config.yaml
image_size: 64
moe_every: 2
pooling: "class_token"
epochs: 1.8
Rows from block 5 of a small image embedding model, named by matrix and row number. Rows with one number within an expert belong to one neuron, the router's apart. Each number is 50 + 15 x the weight over its row's rms, rounded and kept within 0 to 99. All counts start at 0.
After each expert's rows are labels from the 100 images, of 14976, where the router gives the expert most weight on average: "top examples" is what is common among them. Only what is clearly more common there than usual is listed. The data: scattered letters and digits in many colours. In brackets: how many of the 100.
# router: router (model.blocks.5.mlp.router.weight, 32x128, trained with AdamW), inputs 64-127
# up: expert up (model.blocks.5.mlp.up, 32x128x128), inputs 64-127
# down: expert down (model.blocks.5.mlp.down, 32x128x128, transposed), outputs 64-127

# expert 31
router.31:67 59 79 45 55 36 65 36 60 52 56 21 67 74 61 36 67 53 75 26 71 50 37 74 60 34 43 56 38 41 58 52 45 73 50 17 41 62 60 44 47 58 38 36 66 28 50 49 33 39 74 63 47 39 72 51 37 30 56 69 62 65 84 42
up.0:49 64 58 52 58 55 39 63 39 46 40 41 53 24 46 51 37 67 80 48 50 57 71 59 34 57 31 52 53 24 36 39 47 46 18 34 29 54 53 21 51 64 57 56 44 42 50 30 75 47 36 68 84 47 53 60 56 65 51 39 54 39 60 48
down.0:62 83 69 15 41 53 47 38 47 61 62 44 42 52 37 87 26 29 45 51 68 43 36 40 58 40 29 63 41 39 17 52 62 61 71 60 58 33 61 28 48 72 57 51 31 58 21 28 76 50 48 47 30 66 61 47 64 38 58 64 51 54 65 75
up.1:50 66 13 57 65 61 52 53 70 62 50 34 67 33 46 47 37 64 38 54 46 71 43 40 42 85 24 46 55 65 65 41 38 54 42 57 48 56 37 28 32 37 38 46 42 32 45 49 25 62 33 57 58 48 44 53 34 52 36 48 61 58 45 62
down.1:39 27 44 22 14 64 54 26 45 59 32 37 40 43 56 64 56 65 30 68 48 36 47 65 23 40 60 71 47 33 68 67 55 36 59 33 49 57 58 43 51 64 82 51 48 61 71 70 31 38 44 65 73 86 43 42 32 62 63 66 54 32 45 28
top examples: the character O (35); largest: O (33); the character V (29)

# expert 30
router.30:49 46 74 40 35 44 65 59 79 41 64 56 59 45 51 39 50 47 77 27 64 57 24 58 31 40 11 69 38 62 59 34 48 72 41 36 59 70 53 43 44 66 43 41 70 28 56 44 60 60 58 69 59 50 60 44 57 42 35 56 48 27 68 31
up.0:34 66 51 62 48 47 46 23 58 65 41 48 66 61 48 60 40 67 79 53 73 42 47 57 46 41 27 70 35 53 82 54 57 35 30 37 15 35 50 68 35 69 68 41 36 63 53 36 64 57 55 49 79 47 32 43 46 57 69 60 56 53 60 44
down.0:49 47 41 34 26 70 35 43 57 56 50 60 40 40 38 36 41 53 73 34 57 77 43 61 47 44 78 59 46 46 71 51 79 63 53 69 48 32 33 59 73 42 75 63 34 31 50 45 39 73 49 31 50 52 53 72 63 48 59 71 72 69 53 71
up.1:51 49 66 28 55 53 21 45 44 52 32 42 65 47 32 21 52 27 28 59 43 36 38 71 64 38 35 54 40 42 66 58 56 36 44 48 64 49 43 38 46 44 46 63 62 52 27 57 65 25 51 49 59 72 33 53 44 47 28 52 48 66 86 48
down.1:37 33 64 66 68 30 56 52 56 49 48 48 44 54 52 30 18 63 44 42 39 15 62 16 54 54 36 70 42 24 45 61 57 63 66 58 53 83 55 45 58 36 50 42 63 46 44 69 49 33 44 51 06 45 61 55 31 58 27 50 23 49 74 59
top examples: the character A (60); largest: A (57); the character N (29)

# expert 0
router.0:73 43 75 51 37 44 52 61 79 44 36 38 60 47 59 37 52 50 57 45 72 33 51 68 16 73 35 79 51 45 61 68 29 73 33 30 60 55 40 61 53 65 49 26 53 13 81 41 60 44 78 58 47 58 66 48 35 33 42 55 50 48 66 52
up.0:10 38 55 44 49 39 44 53 51 42 54 62 70 50 61 61 12 77 69 32 72 75 46 57 52 53 50 63 53 71 52 51 54 61 66 37 93 27 47 67 60 81 54 62 62 16 64 54 35 44 50 38 39 46 40 70 42 54 53 44 56 51 41 49
down.0:51 33 28 38 59 58 74 42 49 45 34 57 69 46 61 43 45 55 51 61 73 24 67 76 58 38 59 64 55 69 22 58 35 52 53 50 53 63 29 60 63 45 53 58 27 50 38 67 52 82 48 62 35 32 49 24 48 32 69 54 47 69 37 56
up.1:20 48 33 67 62 55 51 52 44 67 82 50 00 19 59 48 68 35 47 58 45 51 82 48 39 40 39 50 56 40 49 49 31 33 66 35 41 49 44 70 54 57 52 32 60 31 53 25 41 57 53 45 25 77 50 63 28 56 68 62 46 74 51 51
down.1:53 38 34 56 74 54 46 35 51 58 48 55 63 41 58 24 35 63 34 81 61 65 60 42 78 34 44 64 32 33 49 33 60 45 42 53 51 40 61 71 71 23 49 69 30 64 28 59 28 30 35 41 24 45 90 41 53 60 28 54 57 44 49 63
top examples: the character B (25)

# expert 6
router.6:62 37 57 20 58 44 51 53 69 32 67 26 73 34 63 53 54 48 65 49 54 61 61 51 58 22 44 74 31 49 61 53 36 74 48 42 60 77 81 67 38 53 31 39 81 36 62 70 53 39 67 47 20 62 63 38 33 39 58 52 56 45 32 69
up.0:46 77 74 30 38 58 32 59 40 73 62 39 68 63 46 32 77 58 51 58 56 60 54 38 51 48 61 60 31 33 53 54 56 52 50 71 40 33 23 52 29 48 49 64 18 38 31 62 57 57 54 33 85 51 82 47 44 56 46 17 57 69 33 64
down.0:34 41 40 75 46 45 37 46 60 56 47 44 41 60 53 26 53 48 34 54 57 62 61 36 47 65 39 36 68 68 57 40 69 48 48 63 65 40 13 64 62 48 53 10 25 61 45 41 61 72 13 43 45 55 58 35 50 75 47 44 65 60 66 72
up.1:38 58 44 55 29 50 75 40 47 23 62 43 54 36 25 38 52 37 47 44 23 50 52 28 61 50 47 71 81 14 37 43 60 46 39 55 54 40 25 62 51 36 55 44 21 65 25 66 64 33 68 35 39 40 62 56 61 56 41 60 79 38 33 38
down.1:58 41 50 35 67 35 13 59 20 40 24 60 72 66 39 54 49 23 63 53 72 43 53 54 36 38 47 38 29 68 47 60 63 44 52 81 67 26 53 39 74 57 92 26 53 40 50 64 38 13 47 62 53 63 31 43 48 27 35 46 48 46 57 65
top examples: the character U (36); the character E (33); largest: U (30); largest: E (29)

# expert 11
router.11:76 52 49 36 66 42 38 69 73 39 66 44 43 81 73 34 76 46 61 54 74 28 41 55 45 25 53 81 50 47 37 48 43 53 58 51 40 44 32 68 56 45 26 34 64 44 49 58 50 36 69 86 56 46 60 48 57 20 59 56 55 42 65 07
up.0:58 46 38 41 38 37 41 48 90 50 59 52 30 33 50 48 49 42 26 58 56 29 59 24 27 67 35 37 33 43 50 41 55 59 62 17 30 45 67 52 51 29 61 66 46 22 29 63 49 29 48 54 53 50 46 52 21 65 57 45 40 56 42 71
down.0:68 37 60 70 45 88 61 58 73 51 30 62 72 38 33 37 35 19 48 50 68 40 58 40 57 47 48 43 52 50 63 30 49 38 25 38 47 68 62 46 32 55 57 58 43 51 32 60 50 58 77 53 32 50 34 15 48 45 14 49 50 23 70 70
up.1:48 41 68 43 60 28 61 51 39 38 51 41 87 16 60 61 52 54 56 47 45 48 87 38 50 56 40 69 34 56 33 66 70 21 56 56 29 67 26 50 29 45 40 64 68 73 54 59 21 54 47 44 92 42 86 61 47 65 64 38 63 24 46 52
down.1:61 56 34 58 01 57 49 38 66 37 61 62 53 60 42 67 44 52 47 25 89 56 54 33 65 60 32 37 40 44 60 50 54 70 55 72 74 83 47 66 49 55 67 53 50 56 64 60 48 23 36 61 50 36 49 94 67 64 32 38 40 48 46 47
top examples: the character C (44); largest: C (34)

# expert 20
router.20:75 26 60 51 34 52 63 59 60 29 50 51 50 32 74 41 45 35 67 26 67 41 49 64 37 42 34 36 48 56 51 38 36 66 46 36 36 57 69 60 49 58 48 40 57 34 62 66 57 43 78 49 42 54 63 24 50 58 38 70 43 41 66 52
up.0:57 61 38 43 51 34 35 35 61 79 65 76 68 23 55 33 59 91 28 37 76 32 29 61 53 54 50 51 41 58 37 33 33 34 42 25 45 71 63 63 32 60 39 49 41 48 37 36 53 13 53 66 57 49 37 51 40 43 38 51 47 44 38 52
down.0:56 43 46 63 37 41 62 41 55 11 25 42 41 39 48 55 77 66 37 57 60 39 35 70 60 54 69 55 92 49 68 40 52 61 62 49 49 63 69 65 26 20 76 59 45 47 28 47 76 46 49 60 74 45 67 55 62 72 45 45 40 52 89 46
up.1:43 46 76 78 37 35 44 28 33 43 65 59 77 73 62 76 41 29 36 69 43 76 54 43 68 26 66 53 58 49 68 40 63 52 80 27 58 42 29 75 55 79 42 74 51 59 52 57 67 53 33 33 46 62 53 20 46 31 25 44 55 65 37 30
down.1:54 41 50 58 77 70 17 29 53 35 57 59 55 48 57 48 13 47 34 30 58 60 58 24 14 58 44 47 33 36 38 43 25 46 38 51 72 38 40 82 32 80 46 38 81 42 33 55 56 77 41 49 55 67 53 53 41 47 55 51 52 69 73 61
top examples: the character D (53); largest: D (49)

# expert 27
router.27:61 35 71 75 39 31 67 57 53 10 72 58 60 55 50 49 44 62 39 51 54 41 30 75 65 41 40 44 28 49 45 64 46 32 52 09 53 32 59 61 38 73 57 33 56 44 60 49 60 34 66 41 25 66 41 28 51 34 43 58 26 60 54 70
up.0:59 50 63 78 39 42 72 63 38 68 61 51 70 58 34 47 51 48 23 21 41 58 31 44 59 73 57 23 56 46 63 56 38 44 32 80 56 51 56 49 32 46 48 49 32 65 61 35 54 59 63 44 60 23 50 51 41 69 28 37 37 54 13 62
down.0:24 59 37 33 33 31 29 55 51 31 61 62 45 49 45 75 39 59 38 67 64 38 48 33 57 52 51 15 77 77 33 44 46 56 70 49 58 51 66 66 88 48 59 30 27 66 52 64 63 52 47 58 54 47 24 55 60 62 70 47 44 26 53 83
up.1:59 45 37 55 68 50 67 94 52 50 36 52 41 43 40 47 40 38 31 39 57 58 55 54 31 15 48 46 50 58 46 33 34 50 44 70 58 32 79 54 21 70 55 50 39 54 26 78 30 37 59 68 62 67 60 85 59 48 65 45 53 66 71 47
down.1:46 24 62 73 46 18 52 68 46 55 47 33 36 62 45 28 70 50 65 47 37 61 63 42 48 69 72 63 54 64 33 55 82 42 48 59 49 62 53 46 50 57 53 52 50 43 85 20 56 44 63 49 51 35 85 34 55 60 38 34 60 60 47 33
top examples: the character G (29)

# expert 8
router.8:81 10 66 30 40 59 67 76 75 42 58 45 75 45 59 34 53 49 68 33 64 42 53 68 54 15 25 68 36 64 62 43 44 61 64 46 59 60 68 68 38 52 49 20 57 15 54 43 64 38 68 35 23 69 52 33 29 40 42 52 66 60 51 33
up.0:47 41 46 65 44 59 62 51 49 60 59 71 51 33 48 68 59 51 39 40 44 55 30 31 49 40 42 66 45 45 63 36 84 71 64 38 14 65 39 51 31 62 54 42 37 55 56 18 38 36 55 75 45 41 33 61 54 46 57 47 48 34 38 57
down.0:38 54 70 70 46 81 60 42 46 58 53 51 44 59 43 69 51 50 54 37 32 54 27 40 56 51 63 33 88 67 55 42 51 37 24 62 60 63 68 53 15 43 61 64 37 86 56 52 53 20 19 44 79 61 38 39 54 61 36 56 45 65 32 62
up.1:46 63 58 57 49 40 55 50 59 31 49 65 83 33 26 56 29 50 76 24 47 42 68 49 41 45 69 58 42 65 49 45 38 30 42 47 66 47 40 45 35 59 71 54 41 60 71 58 34 83 81 66 36 41 53 56 49 65 48 53 54 44 36 65
down.1:50 62 59 37 30 43 42 56 40 53 32 72 37 38 47 70 68 47 61 35 62 46 50 61 66 73 50 33 46 49 46 52 46 36 48 44 24 38 07 38 69 42 20 21 59 28 38 56 27 12 54 67 74 52 37 64 77 53 47 47 58 80 35 60
top examples: the character R (38); largest: R (36)